python train.py --model="contrastive image-text model" --dataset="drawn small creatures on textured ground" --train_examples=50862 --image_size=64 --crop_scale_min=1 --horizontal_flip=true --translate=0.06 --tokenizer="word" --vocab_size=35 --loss="softmax" --embed_dim=384 --encoder_arch="fnet" --encoder_norm="layernorm" --encoder_norm_position="pre" --encoder_activation="reglu" --encoder_mlp_ratio=4 --encoder_parallel_block=false --encoder_inner_norm=false --encoder_patch_size=[8, 8] --encoder_conv_stem=false --encoder_layers=8 --encoder_width=256 --encoder_positions="sincos" --text_encoder_causal=false --text_encoder_width=192 --text_encoder_layers=7 --text_encoder_norm="rmsnorm" --text_encoder_norm_position="pre" --text_encoder_activation="quick_gelu" --text_encoder_mlp_ratio=4 --text_encoder_head_dim=16 --text_encoder_fused_qkv=false --text_encoder_bias="all" --text_encoder_qk_norm=false --text_encoder_layer_scale_init=0.1 --text_encoder_parallel_block=false --text_encoder_inner_norm=false --text_encoder_drop_path=0.15 --text_encoder_positions="sincos" --init="small_normal" --residual_init="zero_last" --optimizer="adam_atan2" --lr=0.002 --beta1=0.9 --beta2=0.999 --grad_clip=5.0 --steps=13600 --batch_size=256 --epochs=68.5 --lr_schedule="poly" --final_lr_fraction=0 --warmup_steps=680 --weight_decay=0.2
Rows from block 2 of the image encoder, named by matrix and row number. Rows with one number belong to one neuron. Each number is 500 + 25 x the weight over the matrix's rms, rounded and kept within 0 to 999. All counts start at 0. Numbers have three digits each.
# gate: MLP gate (encoder.blocks.2.mlp.gate.weight, 1024x256), inputs 0-85
# fc1: MLP up (encoder.blocks.2.mlp.fc1.weight, 1024x256), inputs 0-85
# fc2: MLP down (encoder.blocks.2.mlp.fc2.weight, 256x1024, transposed), outputs 0-85
gate.783:521478531517431469516476430545497471480501502531466495459504509460468514477499447450501491521501461480482523496497491502501555540524558489535520574515441460489500526476481455524520541479519540493531515513543487481416499505545529469495467522491490506486467513
fc1.783:446496529509493519510530492513490500511472520484441537516494490465555524478444470525502494505449500452521520490535457501524465505483466521506475484470498545425538500485459513518497526528559471467514505509520500495479462489508462489488493514477489459520493469
fc2.783:513515475508514556464532476537547502516522533516535473479519558487494517463547541499494463436498495535459464514470536495534516485569499520507469479443502505540485508534533509494455501538443521472467472493494496525499449494542485541528502539423485519513487503
gate.784:543496479495508471487446514489506519536520474492502513502502488482458519498516503461540535517501505523562476500501497540520492482483507510524512544506481505492514525516479523510517481510493525506484522440519537506523500486515474494510488525514465511519468505
fc1.784:523525465486505506497475509491506473524469497489503499547497486490526475484501498521493489483502497534494480495478524549534556500464477529469484500499530520509512542525478537479529525534525514510509547517534510521532467502492500508561484501473504526491511507
fc2.784:452480504479467529535500493522491522512499481509493501495505522506500470520533502492496489503516503467481571507518529450478496496497526478462462509476536496482490535506514484533496514521504471484502497489489498512527529488487504459506515497492516511521501499
gate.785:524523481482488515466490534499504517517535531523545513492504503486512504507500482486488479549479480505527500469551489516515508504503494490507511508554469516489507520507520496571543513504515522496470507516537472475488478533513488486492491467492506471473492471
fc1.785:490474516495517483487479520527476484530499486488511479503515525502491491520540534523540462475487506509524506507435499496483499512540539511500499489479526534450490519531487467492501564477489526522517503517490539514512483541488500509513520525486480478541526525
fc2.785:512454527511493526500514496497494498512476431479503529471494507496504537517494512486487520523490527479482480525494518523501451484480501507471508504459502489500497459503512513455520487489516468473526493518537478509503505481481546480508487474523525486502496521
gate.786:486489478576473464449503529429443503558521509449525568499470519459496478545516488432531518565539491525526507575551508491515491447448472515535504607492488467490493492492523492503475483501538479498517517433532501557485570556446476514531498498497499495472534503
fc1.786:472442474468490492486542505507506529490486556488494517514516501507490568467533519485512552493543459507510526512498483468504472440462475530502515544545467494537529515505481524559491435606530527480521435382433480552518508455443506460474519522548471540512450511
fc2.786:539499506500488447517485501506527454446509454547501466503511442537549389493445520562492445460484479525527501459471436498498562578517490527518544467494513521483443501494492467528511545481474475469486461538518471476431463499483472520508454480453501529470529494
gate.787:514525512536488475498514484501503528498519486472512495502501505503506515490499502498487507498527478528487526506480524502519473481491514502528515509520489507502479483509514491517509498496517508475496498479521486510514518507512520497519513515500493510493511466
fc1.787:475490490476497488497492525487495485502520503510513521468509511507492478526499495502508516501462507478514517527520505503525519502489521514502500505508463527453481494512494487517507521459503506483504487500518515511483499497516487517465483499534489507515503526
fc2.787:504502502522505503486512494499510493507484481508508476478521467517480495500515501517512499496524478485509489471488491507489515533483493489490494499488525500509500505532525492509522513513478478499509506501492496517494499496489486481494486493495493488480495498
gate.788:504470501508494509518525522503484517495497526470501523526517508516465497482474495471522513488456454491522505519496500518511510535538521502512499542522478488507522544493527511540501498494488525480465509490493506514477535540500488445479487549504502500473468521
fc1.788:505491523508515503490508556521475481493474507453490504529467492521495492495466488490528488485428465508528506541497476506475509538539485516501526541530481481493528525487517500507516476505503484503498518500498505495494563540493512458499465518503507481511487490
fc2.788:508504482508496478513534495495511500479489464512518519488510480540528486494477537527486494561532488512497454523509551511509416473473482522480462510462488501498493487486517508468483495474520545477484511483478497521495463459513524529503499450488524531496490514
gate.789:475486479517506498464531526494460503510494505453530540536505513535537509524510522534493486444501502478529486504506482508480510504496484534521522538525507518485517477558506498507530506475460445492481501455471487462564517455516500467470453553517526491521584501
fc1.789:512539480501541525520474474518512472456499534439470521464480490501497488509501477496525572482494497452508463515499487497518445510536501436414516470471498518505541464475460464508551511536498529520479519493515510514546457481508468516439463528450451545569497494
fc2.789:509531485506494513500515526503445560517517539521492456510538521535506537467475465499421517523543500536493507486510468499497523459494454458613539457533472499487489426491505464445445496473475488495540452483466454450451539541546512519529537520534485453524536457
gate.790:502440445494491508508502446520470526520480506505553529484523531450463463522526480474463490494460456509482527500520527496521556510472603511501478548507509505534549525555504485564522531473499532489518499494529500537486468528484499473477493432468470511494492519
fc1.790:480503471520523503529480441515488506466476538478526506473496529492484485500500495480446523474447501497493531471559488501524496523539555485524459513503505520496540473513488479563492504471483475490494479520559531496495455538507451519512486512479472483524480482
fc2.790:508481527474513501512485511481501482488524472497504499522485518549495451526496498495501513504508486486504549527513526555527514484471489496514503573526566461514499515474517476534513497472536546502507475461483485510478486471510517467466492504524497523505527496
gate.791:553536470471461528463510513477522498566499475513515524506526504512500529491478510489505492466504500496527492501492561509491541499489512507497482502463465441513507499522507520505460484502471491491496493429509440527490485503502536480526488529514527555482479584
fc1.791:468464489470516541478493479501483469495494537516534452466497486497547456503523512522466485444490435435423516535530492478518535476518532504488447522468497464506489500517534479541485532515491500484538462514501477470494496462490575565543474458474492511552497476
fc2.791:437526519536489435473538475500537520512480512520533540505427473496523517527525478482553467532455538525552442482476476459491484504505509530465503487510525535556497489466441497433526511464494460477447556526437558487489473517481456518463555554487517450448517489
gate.792:460520506502501476526503460464491561480500522486510466509542511524504499511499514513466519513487497518494503481529539500497554514529506534539459536491462481468498494503483489508495528538508503527555496491503511513488481477473495488561497497484436488481507521
fc1.792:487447466523501505467500510527489491523486488522522532466473498481516485507528522488496481536499490452465490548519486477487459489497509497502520470520531508459503479476519485504493514516502502510473518547496495491492503515475482513499512518477505504468519462
fc2.792:439526497455522505521502485538503504492504513489492492523502482515520497536481465514490529454491510503511456485465480496533470489509480562482474496492502507481528529485489504498527460491512473499551489492501541497533489524516474504523496486504511458518535489
gate.793:515522466518547476525569531500500516528503471452465505488527539495462529500518484470479499494493490502484521476536556494486543522514532507546482526529473446495520505536464497528488523466473485442457474455509487477478475504502469503522476507520477481482442516
fc1.793:491523520481437486490405473492525528457538502539489501491501523476504523499528467538478554475480499465484483510467489488499482505528495488478463478516484547518507495489503531485525504508518527565514531543495487519513516490452528485499561521511468504536492512
fc2.793:505469518503509538492550564539578487484515504487484510484473508475522505459516499499531504487529445524453475505534509545517551531496532437497484535548487481507518496483510491533456552503467509453498517507490452526473481511466503450527517487467490485477505489
gate.794:496502521523493488505524510479477499482508476470507479491478526481485529474487519462467486526474488494492490496500504513513490482538496525508495526479472487528541483510506489541478509491509513482528503494516485539497511474529495532538531505493492504502470476
fc1.794:467488523497503533522499499512496516505536515489522515512519502515515477509509489499508514488469472520502498528508518491492475478485501492481488520532508507473493515513516481501503512512509508516479493492461489474462490494528498491511490487522478479518528474
fc2.794:507497497500482485504499490501495501514484487528507497491467488502488505527495494470487488524522533469500481515499499511521520507481482501487480510505491481514506459508514491520510505468485461503514504473483508484500509461506506509536476500490519487507512498
gate.795:556560512480486517537525451542505518462545456543518453460511520455436481511519496419484443569538433498465531546498539465475558487492518460473470504505518493512463520445474418471483528511483496467477474506500476502509558513496558472515511512492476535528492545
fc1.795:423557481502545520492452527453441477477494520408481499473505468534471512531489521495517527490489527444546495489499525509526460487443526553484538465451504513474533526486520496505535530573526520474500478529529519483506484488504481559498479480430469502543435543
fc2.795:480492508520493497520520510536499521551506490495502538487511566487530442501572476544541416509477468443431451499457517472508498524484543484452463502471586524509498531485501543521487511542472428542459504506490558487539499492467486503528495516409490525452545542
gate.796:493447444533532477520560479491508561512515444531522482494546531519463501476467451476512493486460480519548549493478520519542507514501536467572512557507469472467524547467501502523485501473526552448466472454490518522490502446558500534497459505417504525518439531
fc1.796:476521450525498483553555465436549498467476490502510560535534512527473546443400465565462479429503510528431541406509488565538494546505476477538501452516444466505450474488512485489455564524503553516445477525571556594471479532572479531519492499466450573501485526
fc2.796:526530480475523575472505468521485541494443488438566500498469499473549524510532503540481434494421556480575452486501584504495522521532533457563467454460534520508514525539472489558476478509513470538539513539478557436527450486555484509459529492495527484554445535
gate.797:492533529529471486535476467506507483502511490492518502503468508481505504504504494506498494510529523491495518494511514511493504514514546516519490513495501484492497541490476473529503531486526477494525500515547506492467491506537488474497494504453487493506496461
fc1.797:497528501501508532520512516497516501482473514511513513514489501514538512470483507510490503479483506502499513481492499497506473499513517518494494479529487558542500518478502509505512490475484486502483493505518507507538486514504537507500518514523492515477470509
fc2.797:474507477506531487501500514524485510513481506508515487515529503524498477513513503479527452499530468489515525489486491469508485507493512471504477508509477519504512504507500495521508532490489502489481503486497528503509509507512477500507506471487508527506485509
gate.798:510531511531524505505536510514482541510518477510499540521485496511504481502523525471492565498497514496519501510502539528500510510535477492512481521494473476511533486507557495539543500512504524498506509499502499501501468514486463501512465518475501497501468466
fc1.798:527504535543493481461507471502500525476486510496481488527443493471511521481499489492495519488484531472515507515518500516491513503489468501500495496493507509526524480494488535507511495541489461485537511505525526495530498492488478518511482506520502498510483458
fc2.798:523506488477504506492488511510475509496488493511492493494494519504471498484468503502526496470513497515527479522482492521517512513497506502508495504507488493468499541490517516486479523502495507478483497481482486542488520522498491493487538521465523516461512523
gate.799:496469506526492533460499431497513495491515510464482472463481501475445484494484486483490501504505514541522530471520471541542519463524569514528558522534512509479531528485501513506507460482493551461514512550565535497482498520507476519477490493513506499459490492
fc1.799:523432486520508502476492484504482505520503531498540464456520507482509477515524493472503509424493503470478503499526482536561486502518536508528520521501489519510510497547494474537538512437489502481490488511548536495533510517527494524470435511443482475512510442
fc2.799:502487514458475469469493476496532438518489506460462459488477516477475477521463485485505523483491508510481574481503513502512524534465506516503509532520548504506482510490482498521529546498534562504543513514551500529480479474496508463457483523514457543493508503
gate.800:495493490529500528504537501476492500501487456485508500492500511517444511482519502491530491496475479516532493504484494512487548507514496492519504508497498466477485495538514494502472549527525514519489496529494483561504562533456519486486507507519494468468467554
fc1.800:503498479519513490502531473524526453474511513475489500488499477499515448529508482508481486478528499462460485508508519482482463506494528499453501497464471505535523532468524509529550539499514488504533519512521490525502497488502507514485462457457504515555498444
fc2.800:518525498487511553474463530520458499520489496512501480497537510484502504507496513520490479504463497506495495510500503488516516517500487500486499459512524492462521507513516509523473477480471465531481486533477494462531512534495504468511527528527497482496503507
gate.801:498496506517480510474552478465499535515494505479525532504515519464526490507516487489487504507522503491510510501525488500532500497503489523504483520524479513511530535509521493531514481506469518509497495482524471522500472471537512480493511503493509489483501472
fc1.801:488486541531485520513535472500509498503469525516490533507472488474509485505502479491493509504489511492501516535505487490505485511492497506501474504499476514507508504471482501496510499485465465494487482521501504493512480507567499466481503507484488505496511464
fc2.801:494509492482508510526542525478478488489512486513487452494519492515488543496501508479478519485498494510496490519498512505507482480514497472482489482479485489514493516526518501505467511505494530483479493474473472500486520480485476513517515500525508502478497515
gate.802:514525533521499486530561433496446509499493507529489487462506465527509482455479505487508530496479460511516493543535518508507553532488534489493498530518521506513539493464532485523485494496528530487512515513504520549514524492484500472514539498453529507455513519
fc1.802:510507487492527468519515484480484471492427484503476475485501503491472516481481510498473497494527476524451498500495476522479490470472505499514490488508487540512473469479499465469486537523485513478469479504494487521499514510502474505521478495473540527500523514
fc2.802:524506518465507561479491504532465474511511462510511493477468535493544471496485514524517505492447549502518514498476478491492489532487533571531493501488514514499535527506501504539514461489496474458512493503520473474522484469481485484521510474520512509526509491
gate.803:486460530527491566501521485504491518459515528511559565466476475470487515499504511493489395555496510527502502503484482505489541379550501520479484493508544515491520474515493414523502540528409479515484492510467503507516479487504529510513536523454490509509464474
fc1.803:507530448496494437462454484466502493520529432463448434507543522540484480473511516483492565454490509474512520499514527503521492591480509477521541498498438473486492506492522596480489474487616538485528524508555512474497537503498485499473483464538544463493506496
fc2.803:511485532546505511532544529492477488464475571553567531489467513482499539538508488496514470491522510538491543552538454500490471410552566411555459507490568532497522478505514433513458499521414407554469535546490507593471479511538488495527525498452486544487481512
gate.804:558514546511513503473503499484497492480475469508503499466498507463475539519517499480531449468487461506494467528496455532514537472485506540506474509544508495533504514519496506495487499488419487473457480467508538511546519532486492530490565513525524512508494456
fc1.804:490501539484489500547533550521480485481499511483544588515501518486518535537496550526488427525502471539492508523481505482496536479568518485495467489479560515510528503488504428527506525501491524512524493502473520503466507494447496505485531449470483502498479455
fc2.804:497535461456511503479473490498526470509474482493433452491500502504442486453490519526480573513499500528476480504460528540491517559471481539501489488512474443501474537504515541504508491531491549438504463489540489503533519503519478479482481543482527485512543529